From a checkpoint of a small audio captioner.
Data: trained on synthetic speech, music and everyday sounds put through simulated rooms and audio effects, 39062 training examples, 56.4 epochs.
Rows from block 9 of the audio encoder of a small audio captioner, named by matrix and row number. Rows with one number belong to one neuron. Each number is 500 + 25 x the weight over its row's rms, rounded and kept within 0 to 999. All counts start at 0. Numbers have three digits each.
After each neuron's rows are labels from the 100 clips, of 14848, where the neuron reaches its highest value: "responds to" is what is common among them. Only what is clearly more common there than usual is listed. The data: synthetic speech, music and everyday sounds put through simulated rooms and audio effects.
# fc1: second MLP up (encoder.blocks.9.mlp.fc1.weight, 384x192), inputs 0-95
# fc2: second MLP down (encoder.blocks.9.mlp.fc2.weight, 192x384, transposed), outputs 0-95

fc1.9:486473512553521527493518472494490542519473522535521472492490452483521502500487496468447501512496540457488493491503492511498506488487495500501473511517476532540503497467488515531557521530508550487524462573471468472469485519475502454548503530495528513490497542479526508499499467510516468517
fc2.9:489527480517508507455511478485477455507502479545479524517473528511516479499517478551522518495479487529508523553520495471514498537499501497497562503525537492480489515480496544480467507493503524496497518477484473474497509468502528531484491488512512503469477524495494506521509561517466521511
responds to: far; long reverberation; reverberation time: 1.2 to 2.4 s; reversed

fc1.198:488503517475494471451513483516509491468497500496503495545476462515533475514515537480486510497525464453476486463474523559496533530492446539535483493495493522557479463469486522507508491519521529489494533542504512486509502474479501488488497459496523538505508540456484496483529492453504527511
fc2.198:516541541471487441519525510549515527507493504538519500516504460520512531504494454538539546476479477537489470544464475525472484547455517517447505462541513471455512501465494511511485487478517480511534536522490494505521530548443517511498495520485484499486462507487501517520515524486484496521
responds to: ring modulation

fc1.268:495544500508521506473501521539494474488478503472495470494559499565529500501505484519535490498510502522495507490503529487493479482487496492477527513482497542516498497513512456519516480476518521449461467512492497478522494531479509508524487513479516524480503497465463514495495481561520523545
fc2.268:494482451511471521495491545434530513511548487496525516506473528504448535507489509444465486520497485502473487488517496470523468501512496494507495487486469518492514489496483559475489483497519508474462508529504493494466511478487474527488542534498496512517436463501510523536495476521491515450
responds to: band

fc1.128:513503491503453510529458520499451517493526501510491525434489506502512541483475490457514513513517506542533519511518477493497502485467493504512470488471515525558491511477490521453511462473456499503533515504520493512516505517523534456505493454544523467483545497489519503491475545523500539488
fc2.128:516471526517517481492472491503515505560496502536482467508504479478509530478452525521502497490483543522519493500482523508541474490521492501505480452521469556500482486557491524466435497467460493501468486459547500464500502500528528486503499502509513480511523469478494481467499511475506501524
responds to: short reverberation; bit reduction

fc1.127:504515489521503518530489480554505536512481478515520482517518505526498540507498498465537493483484488506534482465499534503493479500523483523475500548508528532522501501525489486515518517470445505476524546514474456493497486492472480484500554485509503478552560509512534549461486540474478479525
fc2.127:553509470523544498466509513481468496484481523447499521488503490439496476502534481503473469527494507505547509493470540509487514486487488499472560514466488482495510494537502509511480533516484500528481538503510512462485539556489491484492542487538494485509464520546472479520504489502500468484
responds to: speech; chorus

fc1.27:513466481476509516460552508496498461495524502498498510519483499494486483475456516486496512543480529536488513478473537511518532486517530487569510501474544526500474473479508485531495473521510530520574495483529518485533502480499475515449536470513504489496511532504495524528514544498489497508
fc2.27:543483472528509476526511492501503499489460492475471505462477515453520465473504524522491486532531487524479488527520501477510551519530514468477478493534549479523510501529509462496506450514494494524502498506438483474557496525514536476512518486473479492505463495470467522512534467509487476500
responds to: dry; band

fc1.143:549482544484526467516458480501501509505532484485458533519502463493496477558500517481463457509533504488462479515490532496520521515493520490479470486459511486469476481510449502507498506504509529536489516488483489523483459525423465491521502477486510506526501441483480526477520543473463497487
fc2.143:484493485472502478545540510484518491467525538491529541524551509482513511548473507477516481472543473473533526479513502510539502515506520464501475502509535505497470502481575492478555506477516503465497515518535501526500485524471467528536476456487509495481518513519480491492528481528497471491
responds to: dropouts; far; long reverberation; reverberation time: 1.2 to 2.4 s

fc1.53:572518504525503499512512514504500481485492503490490521512538528531498539557497442517549518529498482491503471466471530521514510475480458481513521461559455484500485513509508454460476472529508482503492543510482518516505494451549484457522483484507544479507479519510508468515509469512495522498
fc2.53:488497450508478490530507505513505509490510496485497486540475519476518519497508511486533509466531492463465525505482498517485521534522505516509448560521497514473485535459474473485525502501507479506479538504481522546551516497488509514493507468470487553506462510518475465509454434501533439519
responds to: long reverberation; drums; distance: near; reverberation time: 1.2 to 2.4 s

fc1.323:505490518487498517513481480490462510520543505474490486487471444489489488509532520479511515508503554484481477538491506505491491523494456524497549501493498483521498525468506483464514491528562527508491476487526486530475471527518533484506544498514478493511477477505496528576479490529481473520
fc2.323:461530451524494487505476506503493507481549512485507451522525492476495475480481470517520494509481465519469509532505505495510494505463553468530496482485552488492471550479527493494470506492481436509500530497454510505475500476501513498512511457470550456483488519555532422489490513487473514496
responds to: everyday sound; ring modulation

fc1.344:505504503515434515487549525496491538482499513516437521498490488526493502484473515515487523543509476524494513509473519546510497497466486480514493485534431494500514487523547496525521489516456502498522498509495508532471493463460479527468534485470460495494470501467482510477520470493503500506
fc2.344:487548480475514510520478477552526503505471502510555506469533512469501544484498492477510541481476517471510511485503517478483474504521484554502507466518492537452482526501521438465530508531521471556481475506464482487474523533481495536506497476430501464517498493514492498507524504497467531488
responds to: bit reduction

fc1.64:509489535549518536563496512507465486498508532474544437454482475484490522495484478524517507451489492512498500496480495503505520479466479524470498477480469550487498524557499497504494519469497524468563552430512490514483531512511518524498517472460507514503478503478483516519469476513474532482
fc2.64:498559500499474518526503516482474475517489548523532518508474507506533541505508449479509500468489513489468474498536479523508528489526479495539518507498483512447510506514486564435495489512550482479509495456462531461479479491488523480511482470454478504479484519492498491502543529494461521496
responds to: long reverberation; reverberation time: 1.2 to 2.4 s; echo

fc1.312:462498487466498456463494474446518501478509496503528523495474543487444531508537523485480485504487491471524480481489491501473526525488487503489531493453540559484481504536500510505519495511458473521482489465486523516479488481496516496447512481520480499489489507493468516511495490503473506529
fc2.312:536518517517515520525532533491531467512500559510475500508530491521501472519485508525526480520517452506491446515531520496523493484523508492522487510491476467569465527491470492517499496464510486446558534487500499521489490500534477522557509522552510489504485480551514496502490492518483509488
responds to: long reverberation; speech; reverberation time: 1.2 to 2.4 s

fc1.324:508520486517518513482484467484526522444489475464504511531496504511544515442482438509518506522521483513463502492542495485487553470541488500511477491485527547499475493498496508481477505571490525490472523477482536537478533488514476537480512546489506460529514523513502531499487482518485500531
fc2.324:451492520500489508498534543543449501496483471496443506528535471491482523475541543504495482528495516515519536550484508513526467553510550497539555520477489509485564528568511493464515513516503514476492487512490504506570476501523500503504514528479517476513481482473487473567537496520519503481
responds to: everyday sound

fc1.185:543501503490472486529495472487475460512486489510490505497477470510511492498473520448531492523507486500486476486479516481479514515505483507535526554528503532527460476509512476453500450499498518476465515519451486486472494463485501479513479563539505497505483526499470485482464483577523545480
fc2.185:527548521520455516447503492521483510494518485461481468482509481459501483518497530499525476492546516525470527532492488465461486534481479484494465496506528461528466503487483486481508471512516500525548529567551484502449479515485532509522511536503483524490541484477530522516486525476482500497
responds to: short reverberation; reverberation time: 0.15 to 0.3 s; reverberation time: 0.3 to 0.6 s

fc1.332:526477500501480462499459478497558463525494513517523492531538483511514515496477528502478481509487495559512546520565520506478503562489503555520508523493493460524486541497512491553501472501509493501498507434512482488532484476518515501515521482504536530488497553531490500488504513453504490444
fc2.332:512514541474476467437487525467510448536531536502513513502507502456481487518461473515476577527494492473514541484513474504449509475526465515524534504506488500520518452494497469464519486481485475501461524516494471498483469542503495486481504459494519514497499487470547480503528507507527544502
responds to: distortion

fc1.357:498481446526511489497530516510470486503528452490542479523506487486464504508471509487492552475510493467521542488505506542461513526504502545482500460480482503495485532522483498538510505475518511470491506472485421517480481507482493496500492510492553537518474477500476483489496466513500523512
fc2.357:508495508457502486453480510501536536544490524513511496556522498527566473471572501508537488511532467580527489509544528506526481536532502502483566507498498513452511501465493510517526512511512538505510498519528529502475501455505429508492509507501477519520476483506498503513502516482478517463
responds to: far

fc1.28:487504512483508543522521503525497511499508485526430502480500504496484464496543469523536486502499498478504528498459468488507499545489514516496520477529500527562494472454487493540501477487522485559530476430491518487497449486481463483541511507507475517473475500518469487495509503544532488512
fc2.28:581492469505480495544499489494481494468479506515508528504517472545522514499527488508471489538508502494474543475528553485529488527541489489506538519489476495527434498459538509516492481469486494493463497487518511529510485494470465517505518473507512463501498492495494497484522491511488496464
responds to: dropouts

fc1.157:520494534527530466484455494518468495532527452530521515490535480516505493536498435460478496510508534527479454456471528480474466508523539510500510509513484479484503516458478499513489494457489487539512447502530536480509485553466504449521504505508534458469521490533523483505504481512511462498
fc2.157:590502480510485475549529507526488487501510549527455549555522520438542499475468524514477511519535493496449489513515521467504511502515434473494505505523507520522480489481463492508432462485525508486504451493494468508468499501514493501545494499497518494486502462493499511495526481494530494491
responds to: dropouts

fc1.366:478508526523517512482443517455546519520513496503543510486509458444506489480523490509509483475469489452481508545471512445526490520506516522533497493484456492455525540463484494499515518528508503507547470507447522532539461475524482504529468504494502534491494460479523496515522477538464516527
fc2.366:506478514517500453536560548479569494493507504521508465509517481475458493524538518512510505509480529529509565536527506490472484508508497558506478503506524491491532511472490492477518466493479496519522490510451508538516498486514493500500482511480486470460514488494462520485454509495510514484
responds to: band

fc1.330:505491489462483503491484509473487497495451475476512455467495495476465483523473467462488470526525499528491496514496496507493543492505513539491492475482472518471468486472492478479430485520517519543502488500469522492503473535528481489464509518523488466485518525505500420505442544534472475470
fc2.330:509488528496568469498477498478502496495509506480481495510502496522478564511495451536487476520479514489533485487495526495470497520531480494512510475510444504499505530464530517561495536498525467466523494518518521525528539502488470494525476479534515508519451496480487501454525505499505469522
responds to: wah; dry; number of effects: 3 or more; distortion

fc1.4:554543537470551528484508513469500474488474526527530473486474515473557492472516473459528519508504550509486513487490502520496504473519550517475492505478480499533491465491451494517489527516518445557510500467495498527505512478521493470509525535511524506468490505450505481482492505494447479486
fc2.4:477489535486526492519500530528508470484517504513471500494514509505534537462496479522466500524489507491511533524538505460471522502538438456525522478446452514512501514469492524481559498494516505514503501490531532486516503532520509518469541530529496499469481510472459541489449503479500504491
responds to: wah; dry; speech

fc1.257:516487497481517519469491497449540477522563457480488466520522464473523462506456508494532490470511481505482513531501499562529463478497523500508490453502511492515472511475498480508523475497488484499516506465469449465478491520495550495502510475484507475503521501494481523465433501567498533544
fc2.257:501507561510489540531496486493495481501488515498500495465499499508516510525562481513489507497516474476550488473514475488476496490513468489503469488462493506494516512551472499501537495479539524508498480475508470510488514473480509537529509491504513524490464514485478543517521475523525500502
responds to: speech; bit reduction; wah

fc1.180:466530512513486525502445494489514490505471493522498464448482502502512470498458473485493489476494521456489490471502512502486539466512504532522516464526463515499499505478521496490472492484530436499499540529510455450497460495491480458489467520478505527475537514484481474467507518541500463510
fc2.180:477460491495482472531493498530466528489510483521472520591534457523506489522477483528476505508516486527493504515535497555496517501496438507506521492444450483534484502498492475481508532488467489496470567507508529501519503488500510499495536495479458482502501479491504495470494515502484485474
responds to: drums

fc1.343:437429543491513487490526496513514468483481505498526494469489512490504499575478480502505505505485506505503537528566531511511466508515506479508514533482515513497502495470466490527534523478540521531492487510485478486535508474500478495547517506510484463487494477477515468519500516518525495534
fc2.343:524496522515524530494528510454474488524549494506498500554525502484507492518475466498468502474440470526500487464516510498529507507501489521532463524511532503517492497486484507539480493468483490522551504501486477515537524481472492463507517483515494511507499511518508500472448479478479469444
responds to: ring modulation; drums

fc1.144:521474495525531484523493456528479463505525568474511490475506467490486519460517463473490497456513510519477484543516514510513510509478519475544484522541510529541478439502467487490473518472511504514482489521502535498501523507479483488523505507491453494512481515505540510554497530495503464536
fc2.144:500484514499538514503495487499504475456512498515483481552502518489510499468508522499494547495551521504505491472529475567470512486502508523499474486486513441490533572505488482514493481500512486507511471474532530474557497518527473503489538460539477497504531518472462517478518525492490474494
responds to: ring modulation; drums; number of effects: 3 or more

fc1.120:486488489518470518527518504491519470482511502497525503506506506517525503480474498492476475531491514467512481561525498514485458506484476500470499475517550492478522528527463456512512541521514508515455481514543513475509479532493489505543551526472454479487538495458483534506501437504517505487
fc2.120:462482512486502479507485491509486478520542492501460481518469515499533538517493540526506518456494486523508482544500518543480480472466487477533495454518509496519448466518538516497466489461518522518515471515448475517518503519493500524515476476486462503487500512499500459462503487494478473505
responds to: dry

fc1.33:446478523499527493499490522498514517506499456485492524511519464499510474543485509475476519516499513471473518515561492489510540541496514492515497484454511445595503466457478495526517501515502512506532484525458483469511495529476505492518491492521546511523523494553490503503510526529493511502
fc2.33:488517470480503538533501480487481461512485536470470462493522494468486486526537529523519545486506522526551524495509551492493500444513526489523517499514497514448475500531455500490485546498481524493501520516528533482526462451458491524522472498477506493491565453518491454478507521491561521504
responds to: far; long reverberation

fc1.333:492522511521510504485485512508494458493515529515515473429539531512517491531510505545481497480495527467522474523511501498538499466490493514506505504486491477472494450538465515501467454532484501478502530461489524532531507516518507453486516459475486480508474461506513468537472481484539546525
fc2.333:502502533484494510524506536492501491511515482508492537497488515547514523437496525514478524518478508513481486486491522515553500485515462484463515482490532541448461527545523506514480489503491525496494536514515512507516474521514452501479463561503510485503507499486532471511517502471473472436
responds to: drums

fc1.92:506507516500511502485502541541499506512501491477537538512526511509495470512507510508460512463523493462464521452526467487483529521495479465501485495491517472481474477489506479553513528523500499501493497519500528461508513489518480488515457484512531537503514526472481536498477548514480509491
fc2.92:449471474480526524482496523497520508522512507517523475515489499462513522466473506507523491489491512510456481461494479482484498504491485506500462501489523463492507516501434508531553511528491472495527457483456514487516499526496517497481529567464479484474516501495510499461543467486489471471
responds to: dry; drums

fc1.284:500494501537549516554543520554468524468493477551465464481529521527535517500494483476484488493492484532476514511487491520503522453468517471522465514468477519485505522542455529511520520483506516445479536457464474492465452502512484501544498515467473541529446463472461485497513488469526481505
fc2.284:521531479491512502489518516514525457541441484519500534496502468494469532503500508569498520486471466453488471486506509470523514530516499476547496531486479482475493500533534503506479502518476464519509561478538494467465512464490515492464467484503563517498483511524533531519550433481495524548
responds to: dropouts

fc1.308:514507502461513485488521474464478452482519507484493527493457486481470504492523516479529566471442502519487455486471481507479525476467459507492474514514506568483483498570528508475502507521508510472556501488506479514514487486507523487470515498507550476533447479481464465543475496467502490484
fc2.308:536448517523480501535522470481516497498470492491504492472497480528500499507507508467540517529504481533491507503533461487516502503530551503504467464447521475439486487525518465494540483456511537523547523521494448472465510519513493553476464499532519504528509503499508522508501523508487515496
responds to: wah

fc1.204:508496486478482495540527522531513503597525523450488502535497512480485507493479515510463502513528520507484476485522474554522522504476484489482444474477466514475539493507509534463513491528513498449450501533481527539506486513514491497522504508520529485498478474457510521510473524473505497458
fc2.204:507568493487471559437529514528488459508473494535485500510496557539468526470469496488491504480501492491499532494468514501450459487525525505484486565475481527499526525533524503541482500497500501549457462526447488510499459497458439519457519467470489511468482484509479488494508486471535478523
responds to: speech; long reverberation; distance: near; reverberation time: 1.2 to 2.4 s

fc1.188:484510495489480501552503476522529484490508456484475473546558514481530461495506474507439531495526512502507552536554497556477566508473490497496463508495510512472466514521478477499544485454512461481523516518474498488490483484485508492497476523509497522457516503516525492539508488487475490532
fc2.188:487477504462498496484480504495535534511526504513495531488536514485530548488465464492519499496530508523542510458485487509486479475515521479521534466541542498531508483478504520493506506488493501518546489513502470484431499466473440465492538507517513504502509492492531487463490463495529481505
responds to: far; long reverberation; speech; reverberation time: 1.2 to 2.4 s

fc1.334:489502480516515508479518484506456527524458498475495444447525524532470452521486506509535499500534502482505501506503469520454512506495462443512536482502517497490500539490503550537504438546465504532482545497503473508508527478524487513497505504455450515532528521525489539512494471527537465504
fc2.334:489486488458505567501519533499472527522464525493477528465518491454512547525511474479486497517477520474540464546511532464490514468436551478515511499528491472468511472486526478541511480544470495470431525494477542501472512494484485508483515498495472493550516513507471475472467463465529527490
responds to: ring modulation

fc1.60:452513474517503505463476468469463525487523507470529535485494517471490513529490496456531449464488541494464495468494533475518518495486478507555459516498473496433507465495515481539466500541503498495486539476523526477496518513515541487492538515532472508506523493490465487493529529480544511462
fc2.60:474510553524496479461478497509480512477441499472426470503463514529498535515480445472508472505478515558469466497511476478488535488512505522484500525491510464515459470464508482521544487489521492518476503493540490500517505496502495524514498492503506498469510515531474490494510516516486506535
responds to: number of effects: 3 or more; echo; distortion; dropouts

fc1.63:511515460487510492528484494509485500481486469509484517504521493513486513457523507512509448492480460513498507486443532496511468500487481494512481536463510576489499501525511486548526479530519486485502462482491487545509481500506496541521461455470519490471484473497502466489477512488500486495
fc2.63:531570482511497496490495504505504523494477513527549495485511500460505501517477480491511494522493477453533528466481530526494491502476509526477528508518463476464516474508485449528455490497445506534502516494486506508499525476540475533554461428503498489505495473499501504495512500472491538454
responds to: distortion; drums

fc1.56:537491521548481503479486486478501487562491530491492548475527483531510510433512482495459487459519509493499455482507486493489478473475541475472468462500500507517485511526489506527523490462515472498472486508497442481486502473481458507530481492496509500506526497480515485494492528512556460523
fc2.56:488483496485492528500461540496514519488485499465526518553547497514470453486480520483459463503473486492479542514472521530461467522494503459493474512491508515561494511496512530499525455497520466495470488519495460540520541476471548493478515500471502474540519514498519503487497491509479469448
responds to: number of effects: 3 or more; bit reduction; distortion; telephone band

fc1.206:480546482475518482505501517450474473566462513550503509445480500504492477518465483533513494520509489479500491506499529505495508532515512508510531504483508517443531485506502530486505451449507493517522479542473490470506513506536536524514471528550554501460508552503470467480472495502538487484
fc2.206:523493535564492528481494464480489490471494538437534559539498507516498485459495530495469496476500508491491419524476496495515464482509516478529490537476465488446488496528481461463506511501477493490478484464499519512494456453522508486513513514481450493508462506524518509521500499486479494482
responds to: ring modulation

fc1.251:508483481498473513529504462473525539511463487532496529503443471486479541466477499521502513491556481475554493460483513502515482457487487487466543518473513480522494564497504508491474460485486489533482536485487524548503489521491511494522502479472516574486543518475475509478509508491520475536
fc2.251:510492481481494474510483521521447504501540471508504518480522526505482528499506502508539467510507482537538444505496501513471512474518470495499528493485478516472489489484471469495472492514502504456513475486491546488494449498483495531471479492516479486532536477472536517504473456482483493512
responds to: speech; short reverberation; reverberation time: 0.15 to 0.3 s; chorus

fc1.61:493550504529505484509472534481499502494490520482542489532539501515543509464469500512529473492502486500519543491480491476485490457501480504510504572500492499478458513493533500527503500482494511509507489505457482479491451553524533475534524474477451487479495482491513510541501532466470521542
fc2.61:500483508528476455490486479514525469508433480491557466499459501542478513467514506521504473472539475506513501530506549491508482483471527525519501456485526490478514461486471532514430502526507518500513476473451504521531523487545480467490484485526464485515546464513511546461472484492496507559
responds to: band; reversed

fc1.238:514534502501490453515458466507520518489533521501509492486489508490525483487504487505501525490463512518510521516503508485502579461473473516493490546466500526512528482505508502561483491508509526538499487536478526483464469464512495506484547465515566522533492449494523482517477530482522519536
fc2.238:506531481512492521535484519513493485493524498463515472522516504460511515528523470478504524526466507480471452465461514510502471507498470460533471585457483523474454462493526506508482479531451541535507549489498531523485489507471487498483496498474451506507493486487501506481491489512526507471
responds to: far

fc1.133:492506480501519479510483492490562516468556499496531502515520502522458481526498468488548519544543511484512461493474483519495540483483514518499552501490518508503541472497456511502518468494521510464508497512489495503487482494463475536517493481515487521532514510483574465494459491537480486489
fc2.133:484489503499458504496519480481462511504484531497541469502539489487485497463493464514483521518481517472463491506533513486523562496531501488484526482486485503463479493458505484504507480488496489532471505498489522467487500463569494494548474518496563507536514485491521475481498480451497522492
responds to: ring modulation; bit reduction

fc1.379:474517483487537482491508555474479536491472498531488543480504533526477506513465507521478509464458518483507504492482499483472559529478470485477457476449488503481498523481485546518474488546485500514545489508471519512506537505461507526450502492496512515506455507502506516520476538466516495514
fc2.379:506494486514542495530505488506448471494482475509487422529521506493517515484515504505516482483537515497512444460529486522516519478463473510513497487480481499487517530499538520499490480500523478473493506483495484494460510485532510523495452512505473464514483498495484506495508505469488446492
responds to: band; distortion

fc1.11:504481516486502500495499498467477490536481535481483470450510520509498571498482551484498477492503504533440477487483490538472530479506464518493467486499519529468500479496485468553471564502544490517511504550519494518498477492516507502480479508479484513497481545455497498484488472493513457497
fc2.11:476473526495516529504514518508522539489504455510490497525481535552510549545492485508470502478500517466465480532522485475503497527540509494510454491470473541495433464497491445520494530512539523458522510482509491511459456515466487469520533534496501500479499504512470502503497509484545472491
responds to: wah; dry; band

fc1.326:507502461505491519499517444536465474503498509532515547439449500527474507465448550532528509518509505503486511516450494505472520524525487507515488489488529480550469490490517516493538520504501528498505491551542463488465489539475515520564494523477491488496505494497501482538521516511503534492
fc2.326:488480460522505504446551534521464528507525518462467487500522495552510514466551459542514518548507477517453497492484530533530458466487492512501527505531511531520514490505483490482537536513532459538536482502458530440514536509465501441476471474523466533486493537534486485473467500490513491513
responds to: bit reduction

fc1.294:512470462470518488463503455509519516475523437518507451502477471546467493537508534494481507493562503466478506505504484502544510494524492502507528479513560517504481485537473536521479456520495494484512502526510466510508529499474540517532535470522519521450478470491495522506487511449572487501
fc2.294:486481477514465492510463528520491507487495501515542531525512503529533564496516476545515469542507496497434470533433536554496419533525488524489504494480532487505554503514463441539516476491494484525455511484553498542491486458501509499514498480484447476477527490529505490491514508463503500467
responds to: source: band; ring modulation; telephone band

fc1.194:527483487456522495489505538505457476515488506501485531516516484542492516526482460532451532460513504455501509541489497483488511497525498481471514474550515466512492438531524475505524479526524484466518499500522467495473499499503513495456480504472449449522483495451495513512509514529528478448
fc2.194:537519560498503535472489462490533510472453505490545535431486442449472533481473507488499491534500475508521514501488463494499520481494499504503493496486533507519459530522529524461526476498521517483522546515543495524449497520520562500483509486539568497497516481519487474504469527491478501488
responds to: number of effects: 3 or more; distortion; ring modulation

fc1.293:488522491478487508529484519552485522485531488525529522458522519487507508469502483493460474531530525509493497539495499506496492482507450511497496522519531513467491527512515545525493519506494475534531500472460498523539542487451446521535441456516516514490475496484473510491499503487495485490
fc2.293:449502511465523506496509501507507494529510498470527456505462515503511481497496510504431509485540490451510513500475490453548524512511496492504487463494483515511505478495484517525536480501475552457521496516502555516466536489484461450498470499450542509516476496504490473483486459501479540483
responds to: dropouts

fc1.8:496506478498545504502492463495512511500518499514515497497481503523480518530471523473506540511512583510438490537472482558481458524489489514504503505542491523482484449529508515538484495499540513530520499521474481545484473487462522506466513481509573507515479490518492517472544536482481463516
fc2.8:504560513499517519514516495495485524560491532531483501497488468550487528484516483512521480465533460534500495493541508483507489449492480547497519509498482514553471525453511477478532525449512475512517532494484476491489479453502503524464536472506515492525484509519514508512501504504518496472
responds to: dry; drums

fc1.186:504557525491502504495484468483537498535524491511519510475475497509471507468485495493472472498535499530460510511472562509521474484527503566464480555566505505506479454507523480499499496489494523497534522487515539540497483535528465505506467498525431506531501491542475499532497493483472492505
fc2.186:516538531500502553487520531497492503551517492497517516509470516511522517476492492498522493430452454507548506499473529493498491485485488493539502519503510544515489499450493546461501515494531539552455508469501478526498479504464511477533532452544502499517504504518488508475455517505478518503
responds to: dry; distortion

fc1.280:509525507495499532496517460544502521488512499488522502530499494493508522529485449544485500499507482469466544496475501526479476519463475541472484511485483526469529473529465504502466525476515500490472493520510552490493518477488459493486498478558507504523501508529456513476478562488502499479
fc2.280:513483533516500503463491510485481517514499475440509486461488497490545486502488477426514466502456544530496501505497537544524504518506499488492467521515501527538493473504522517504481502504535462515499495486485495488520524508531494477510477559497496551493528522491466460486475481483515520550
responds to: dry; echo

fc1.91:540521490498481509530502543478511493506498449490528432489507497505541529504515502462537553507514487528496482491499508469496477499515471505491506512487482519493472469524518484494526543495573558549522515483454455492482513521524480429484538521507496494439479467467473448481495500535526512539
fc2.91:558473486484528474483534495508482502492513555502524478506475494471446502548513480497521515510538472519519521474483507526514508539549492475467492498465515519522481475463468506497522500512525487509497469513536478554472476493480500478487503473536500559472510466496507498518499475530458488513
responds to: bit reduction

fc1.380:420501492465514500535488467501510492529535488505484513501497547467492494496537523478491545536477539513494512496499500501489468513491486479539484507518467448496506479498478500514543533542501522487531475488513517493492478478478465464480484528512504500468495483445475523477511514487521465546
fc2.380:522523467509575470519503470476477464507489522490527503510502459507465471469516525477485464485541542467528512497500511505496487497513506441482525513486467493501528519555501505491488483499481514498504521494484489540528515501467550469485449492513489505481498499516471439496466491544523507487
responds to: long reverberation; far; reverberation time: 1.2 to 2.4 s; telephone band

fc1.43:526473491517522521531474523521475464478534528482506469512472518488499505501479501521486495500455509479501511533474480484449514504522501523517516480478489510530500530511448500486473519468512461476545515494524508522510481476477495516527498479532497535485499478539464463513524495540471475492
fc2.43:466468489505473490500481519490476498492516527514502511484506510554481494445475433510518510510475513483454487534467490510523528519495527482467508482489499530460471498521445522508465512493501461518490479482465562490496547499510482487565475495502454461482519494538503473472482488539478479475
responds to: band; distortion

fc1.129:481486519517481519490450501465499491473488507475527500495491493527481511521476496480538487492494487494493515527500480540486469494497466504493524523536517485508508500512518458508471502425489455486503491492502511484503546494550503503539499528511514543489522463455477509511515497470489517517
fc2.129:446487501505519496502512503497494540473497496511513496534525468518499483497500523532490490532494538486545526509508501471482473518552477549498543467532514486472509498492494482518485471494503536520512476468548512460492464498505519473524517515493483536476538490448468460531487455475498460477
responds to: band; tremolo

fc1.122:489506474482487476485466488517472492524511441503498526505513472487454488499524527510523453515447495505499505494508497497476480525507494486489554498512497497525497550499499492496520491488505503481452502516514476485492497497527499488500496476502528502532514478486487491482516477486537452572
fc2.122:512525475504493468502513492482517515483542496525470465451494472492492435496527465507523512506482510520539502465493534491517515531499490527493469489516485484557551491550502510502512525470507492486454453517566477506498500539500448474486467499490521518528504517499488550462497491478487517500
responds to: wah

fc1.99:499516516453512503466533438482501486512489534489495522453485486560534492493525459474496521510524548491508473503494497513466511507445492501503446512502494518554479546510529495489496535473509504497485466523523468466470484512546504470478496498522525500453486450436504519457525467482477507472
fc2.99:497453521499497517521530494574503519482526472468472478515528469495520510519529540482496505527491527498499467480504515469485491486483492501495528475513488472522450466506458473522524449498481506513555453489496501480533551518493508518516515460474537516514525489496501495485473479490486459530
responds to: dry